config.yaml
dataset: "scattered letters and digits in many colours"
targets: ["count"]
norm: "groupnorm"
avg_pool_shortcut: false
optimizer: "normuon"
Rows from block 5, named by matrix and row number. Rows with one number belong to one channel. Each number is 128 + 24 x the weight over its row's rms, rounded and kept within 0 to 255. All counts start at 0. After the name is the row's rms in percent of the matrix's.
# convs0: first 3x3 conv (model.blocks.5.convs.0.weight, 160x160x3x3), inputs 77-87, a 3x3 kernel for each
# convs1: second 3x3 conv (model.blocks.5.convs.1.weight, 160x160x3x3, transposed), outputs 77-87, a 3x3 kernel for each
convs0.115 102 [100 162 128 131 138 166  85 181 179 119  84 106 155 162 146 148 171 133 171 144 159  96 108 128 103 162  99 123 158 134 137  91 132 135 137 115 103 131 128 138  97  90 162 108  90 143 138 127 121 138 160 135 108 118 155 129 115 122 138 105 189 161 143 165 105 142 160 127 121 141 201 128 117 137 124 109 112 156 138 119 135 126 136 131 106 122 133 120 148 107 135 128 107 139 134 137 127 148 128]
convs0.116 110 [118 124 140 134 146 150 106 112 152 100 111 168  95 195 184  86 146 150 151  99 102 115  87  61 121  84  91 122 139 146 133  71 151 102 105 114 121 106 129 162 126 127 146 177 127 129 140 136 141 115 129 145 112 131 124 119 114 127 171 170 136 174 154 131 107 124 146 127 186 148 103 108 129 134 114 144 127 117 157 116 144 143 139 160 140 132 146 149 107 171 112 122 133 104 140 117 107 107 106]
convs0.117 093 [136 109 119 152 157 184 135 112  97 108 117 109 118 148 153 140 165 162 120 134 132  97 138 142 126 147 108 142 117  92 110 135  96 137 100 103 135 120 159 134 125 113 110  98  91 127 115 139 151 119 121 129 136 116  98 151 117 103 108 119  75  86 135 142 111  96 129 139 143 148  91 151 104 149 148 123 117 128 136 129 120 116 130 113 125 127 133 107 100  85 123 145 151  96 147 146 118 124 151]
convs0.118 095 [ 96 135 145 111 101 121  67 103 105 108 131 132 104 146 168 137 151 135  72  91 132  69 155 152 144 159 118 144 126 149 155 137 128 150 138 139  96 133 108 140 126  58 159 149 112 133 127 140 138 126 125 157 132 109  88 145 150 137 168 180  81 113 106 131 167 138 138 153 178 160  93 121 122 110 134 116 122 119  92 117 128 134 159 134 115 149 113 116  91 122 129 119 151 138 119 128 153 146 112]
convs0.119 097 [126 142  48 131 139 106  95 126 125 124 127 153 156 129 151 147 123  97 183 179 129 158 125 188 170 129  86 104  68 125  67 101 100 123 158 114 162 119 102 122 135  72  97 104 144 113 137 125 103 117 113 103 123 126 111 145 135 101 139 152 158 139 130 129 169 132 171 163 115 143 110 181 131 122 133 143 143 148 125 123 154 173 139  95 132 109  81 153 158 127 152 123 109 132 121 124 114 121 125]
convs0.120 101 [148 157 156 108 148 118 134 124 150 165 155 110 113 107  99 131 132 115 112 143 128  79 107 158 116 126 103 146 151 126 106 139 197 123 141 174 159 119 101 128 146 158 150 124 129 115 102 130 137 141 150 152 128 133 143 131 104 129 132 115 118 141 136 129 151 114 144 124 120 144 159 147 135 119 134 115 126 135 101  98  91 122 124 139 116 127 119 173 141 105 120 124 106 142 140 119 122 111  76]
convs0.121 099 [133 114  69 139  95 114 120 114 156 105 109  96 113 116 132  93 106 140 179 190 167 139 142 111 164 171 208 134  99  99  82 105  93 140 151 156 115 135 126 137  95  97 103 113 132 130 126 144 109 137 130 129 150 145 127 109 118 119 110 129 110 130 149 125 162 119 150 136 127 129 114 135 120 112 135 160 142 111 103 122  99 159 170 141 128 113 118 126 115 127 131 121 108 122 117 118  96  99 115]
convs0.122 103 [139 158 135 131 163  86 188 148 130 133 121 109  96 119 132  89  98 135 148 137 127 142  67 167 135 116 177 152 169 161 147 167 150 101 135 173  90 112 144 122 141 174 138 145 141 115 125 134 134 143 133 118 147 128  96 124 126 153 125 142 133 132 153 133 155 118 107 126 114 128 133 130 137 142 136 151 112 114 148 148 120 129 101 116 143 119 128 151 138 129 120 114 109 125 118 111 120 108 113]
convs0.123 098 [180 147 131 147  93  96 138 142 138 112 136 106 107 102 125 126 167  84  94  89 180 100 116  88 105  92 136 135 148 159 121 100 112 141 122 208 150 158 181 168 132 161 152 129 110 133 140 133 131 136 129 121 114 125 126 145 104 116 101 116 142 171 121 155  97 177  85 111 195 129 179 122 137 116 150 157 167 123 126 162 139 111  96  98 148 163 162  88 125 123 158 139 128 156 126 125 142 116 155]
convs0.124 095 [127 130 118 128 118 167 123 135 133 182 168 113 149 115 134 134 119 137  97 126 152 133 123 165 118  99 112  61 103 106  92  81 114 138 163 151 117 109 134 137  93 136 145 134 111 111 126 132 135 137 129 102  92 109 115 138 118 119 122 131 157 148 128 150 144 131 150 165 114 165 146 121 113 168 155 104 107 144 120 147 128 125 154 120 123 151 109 119 157 118 126 129 121 161 122 114 137 157 142]
convs0.125 110 [ 89 118  82 112 105 115 114 131 134 129 155 145 109 164 105  85 127 157 150 159 131 140 168  96 110 114 131 143 125 100 158 181 139 204 172  80 118 124 129 107 160 185 128 199 170 130 142 127 120 107 114 117 104 129 128 140 126 115 158 114 120 111 122 141 161 116 174 169 131 145 175 132 108 128 140 125 138 131 116 113 109 107 103 101 152 136 122 171 153 131 143 179 168 118 158 148 124 113 119]
convs0.126 089 [118 105  65 144 161 139 182 148 145 104 122 108  96 146 106  93  84  99 135  97 151 122 139 165 174 138  83 159 107 105 161  86 133 139 125 100 111 135 148 154 140 172 135 191 162 151 126 157 124 123 125 137 152 158 138 140 153 118 127 161 120 116 119 127 139  99 121 176 130 138 126  92 152 170 139 172 147 160 169 142 129 109 148 139 116 117 142 191 130 139 107 140  96 119 145 124 115 115 109]
convs0.127 093 [114 122  94 170  99 101 122 158 142 135 130 131 177 108  99 151 126  93 147 172 165 101 127 127 131 115  93 101 174 147 153 197 170  75 113 135  53 110 166  85 111 142 139 120 108 129 124 126 112 129 117 152 141 155  77 101 135 109 144 141 129  92 131 118 142  97  94 122 117  97 113 132 134 154 138 111 127 131 138 131 146 135 132 137  82 119  98 102 128 137 100 110 104 127  91 106 104 159 109]
convs0.128 093 [128 138 185 116 119 174 111 168 123 121 106 226 123 139 143 171 105 122 153 171  94 129 104  69 103  78 125 148 141 141 152 126 139 124 157  91 129 161  95  79 166 152 144 153 131 161 155 144 134 140 146 115 130 142  89 129 143 141 148 164 149 126 130 143 130 151 201 149 156 162 134 143 122  98 107 148 119 144 152 125 139 151 144 138 107 135 129 159 145 105 125 169 136 116 134 146 109 112 110]
convs0.129 100 [132 135 106 120 179 103 174 164 155 165 192 155 109 123 115 126 127 106 132 118 158 136 108 145 129 113 112 115  94  91 114 121 120 160 157 130 113 141 139 112  93 119 137 165 128 136 133 145 130 129 125 137 132 136 140 129 142 120  98 102 111 155 126 111 146 127 103 128 114 121 120  79 135 105 109 121 148 100 120 125 125 136 115  99 130 149 139 146 171 155 133 115 139 141 118 106 161 134 136]
convs0.130 100 [ 96 113 118 147 107 132 128 151 131 120 100 147 105 148 127  76 115 127 132 142 163 168 162 121 124 162 133 117 116 106 117  95 100 172 125 158 105 137 200 134 131 117 128 169 173 139 145 164 124 140 148 117 113 119  97 106  77 117 147 132 128 118 105 115 102 162 116 121 134 114 135 152  96 151 147 114 139 159 136 119 112 134 150 104 124 138 134 179 167 154 138 124 117 111 104 126 118 116 118]
convs1.115 088 [125 118  95 135 124  95 114 142 126 148 143 160 149 144 137 149 140 152 202 145 150 174 201 151 116 119 157 132 161 139 199 147 160 119 144 131 172 144 161 124 106 173 161 129 122 134 136 139  98 127 153  87 105 113 148  88 127 119  86  82 120 126 124 219  95  91 148  48 123 114  94 124 136 156 171 174 135 133 145 128  69 125 118 118 172 126 137  76 109 142 123 120  81 149 153 120 153 167 156]
convs1.116 124 [113 132 142 160 144  76 176 129  76 135 126 145 129 145 160 131 149 160 195 162 150 213 213 116 172 143 127 170 142 124 120 128 126 113 141 105 138 150 146 154 157 117 139 125 107 117 135 156 109 138 115 150 119 137 108 127  96 118  86 102 138 132 135 140 110 133 167  85 147 136 126 154 113 147 112  93 145 136  96 129 116 126 110 113 115 114 131 143 128 110 145 110 129 145 107 140 141 119 108]
convs1.117 088 [116 144  98 143 121 118 135 155 132 111 124 162  86 134 154 138 108 125 177 198 170 172 127 169 153 106 126 187 161 146 168 164 166 143 156 125 123 151 126 124 127 131  79 106 140 148 134 141 132 126 124 162 155 133 136 145 150 125 138 147 108 167 145 158 125 142 115 156 131 134 129 110 137 110  91 163 171 129 129 114 113 104 116 164 140 114  98 156 139  96 172 134 149 107 139 142 141 106 114]
convs1.118 089 [151 118 138 141 140 126 182 166 156 116 101  89 109 148 142 117 140 150 136 120 162 145 137 133 140 100 143 129 151 166 108  89 131 136  95 117  94  84 152  99 140 142 163 118  81 105 144 162 138 130 135 128 106 133  79 136 108 108  83 118 142 116 107  98  99  93 178 114 156 116 123 150 133 133  86  92 138 117  83  79  71 132  93 126 107 137 148 169 134 145 195 146 121 145  96  92 133 138 148]
convs1.119 113 [127 137 143 100 117 112  83 100 115 139 122 147 108 146 149  88 117 140 106 113 118 107 119 116 105  79  82 128 138 167 103 124 159 123 131 132 126  98 151 132 125 137 128 149 116 133 185 168 102 135 141 115 119 135 141 161 135 104 132 101 136 127 159  86 116 119 116 125 119  96  75 142  97 139 150 140 135 120 128 121 113 147 117  86 106 123 106 152 155 112  97 139 138 113 122 154 142 133 134]
convs1.120 097 [154 120 135 144 131 125 133 134 142 138 148 142 114 132 167 129 136 130 116 144 169 107 141 159 125 101 138  98 139 147 107  99  83  81 111 116  71 124 134 155 161 140 116 138 144 139 156 149 110 135 144 123 160 167  89 114 127 153 124 127 150 116 125 123 124 109 135 140  95 111 137 127 123 135 139  95 123 115 187 140 137 100 128 136 141 189 165 139 141 148  74 102 125 113 108 131 124 136 159]
convs1.121 115 [123 128 112 141 154 133  91  99 128  84  51  89 108  68 110  87 105 132  66 102 126  91 124 124 108  82  72 134 142 135 116 122 113 135 111 141 115  94  67 114 134 143 137 154 132 112 104 112 106 108 112 128 129 122 173 197 183 151 139  98 100 114 116 105 123  95 129 103 112  89  89 121 117 121 137 105 136 143  89  93 106 119 152 132  88 103 126 109 103 111 118 156 139  91 117 124 134 129  94]
convs1.122 100 [126 148  95 169 172 177 108 104 120 111 120 134 132 138 140 125 120 161 124 136 114 151  89 132 119 119 159 117 102 118 117 100 143 126 122 184 144 123 104 137 116  77  86 133 161 130 113 120 135 119 104 148 101  84 144 105 135 167 138 133 128 116 103 149 163 137 112 154 157 105 130 134 129 126 148  92  96 142 150 131 137 164 182 146 137 128 117 148 118 126 108 153 143  89 136 158 115 165 160]
convs1.123 085 [136 146 118 127 158  84 126 132  79 136 126 146 143 159 155 146 150 118 141 173 177 125 185 118 109 121 156 111 109  77 136 114 111 110 131 116 127 113 128 151  84 124 127 133 130 157 122 121 139 151 114 108 104 159 120 141 141 148 142 172 113 137 153 130 129  89 114  76  76  86 103 128 102  96 148  97  68 108  93 112 133 136 138 114 144  97 142 131  70  96 111 144 136 125 137 137 126 139 142]
convs1.124 085 [134 125 143 109  87 100 140 129 138 139 144 125 109 120 154 191 173 155 124 141 139 108 177 148  99 158 148 107 108 130 115 119 108 150 133 127 184 174 110  94 148 132  87 132 153 103  96 126 108 120 146  95 100 134 142 145  75 127 118 126 128 136 143 128 172 104 157 162 122 109 110 139 135 117 122 125  82 129 113 131 112 166 123 132 118 134 148  98 109  75  82  97  84 150 103 100 149 122 101]
convs1.125 136 [148 123 131 169 114 132 173 140 157 120  99  95 104  95 120  99 104 135 164 153 120 123 110 112  93 108 142 133  95 159 159  85 123 138 106 100 127 161 126  95 100  68 135 132 145 144 115 129 133 119  86 112 128 108 107  80 109  73  98 121 103 117 114 145 109 150 126 128 142  99 131 127 141 146 112 120 138  88 123 120 102 139 123 113 150 116 120 103  86  92  92 107 113  39 105 105  53 107 118]
convs1.126 074 [122  64 139 109 101 112 134  77 102  98 147 114 133 103 118 135 119 145 135  79 124 105 149 150 104 131 110 160 136 151 127 135  97 129 113 101 146 109  99 124 143 113 108  87 121  95 131 109 130 128 114  96 118 129 134 143 162 106 133 106 134 117 137 112 120 126 145 118 132  65 126  93 141 138 116 124 157 113 133  95 125 126  83 109 125 135 112 142 142 140  98 135 123 122 108 139 129 126 146]
convs1.127 081 [120 106 113 135 179 162 114 184 161 144 115 128 123 122  96 124 124 101 144 141 144 132 123 122  87 140 126 154 156 120 148 141 129 149 144 120 150 144  89 187 130 125 157 102 126 140 100 139 128 121 103 132 125 110 137 141 141 160 152 109 203 174 129 134 105 121 120 117 114 102 139  95 111  90 153 165 131  96 174 122 115 154 108 101 154 186 108 139 163 125 126 136 119  84 123 130 118 159 182]
convs1.128 084 [134 113 109 114 149  77 141 107 113 161 142 186 186 166 159 152 160 142 127 179 141 163 170 170 161 139 117 152 118 110 132 111 136 128 123 113  92 114  80 169  97 104  74  95 110 146 141 132 151 118  65 130 150 128 102  95 130 147 101 160 119 132 171 100  88 125 128 144 150 123 170 156 128 101  98 125 103  88 122  73  99 125 161 164 166 108 133 138  88  93  96 138 141  94 136 138  75 154 161]
convs1.129 115 [118 134 141 107 141 129  77 100  48 129 142 164 123 121 134 113 133 119 141 134 107 101 108 143  86  95  98 145 105 110 121 158 162  98 155 181 104 118 109  97  81 133 114 142 145 169 176 169  94 157 166 108 116 109 111 123 115  84 121  80 114 160 136 132 125 123 128 113 159 126 124 149 117 169 137 123 144 143 135 114 131 123 113 131 123 122 119 120 132 128 111 143  91 101 119 131 121 128 113]
convs1.130 113 [133 122 127 141 115 131 126 153 152 141 112 121 130  97 115 104 113 120 146 161  79  95 126 121  93 117 108 131 143 115 116 113 140 116 121 175 124 174 121 126 115 142 147 126 134 104 121 125  62 101 126  99 134 115  70 132 129  99 109 116 112 152 164 110 105 129 121 115 137  67 122 130 120  87 110 135 115 123  97 126 106 122 122 117 128 102 124 161 147 128 180 152 133 174 140 111 206 166 139]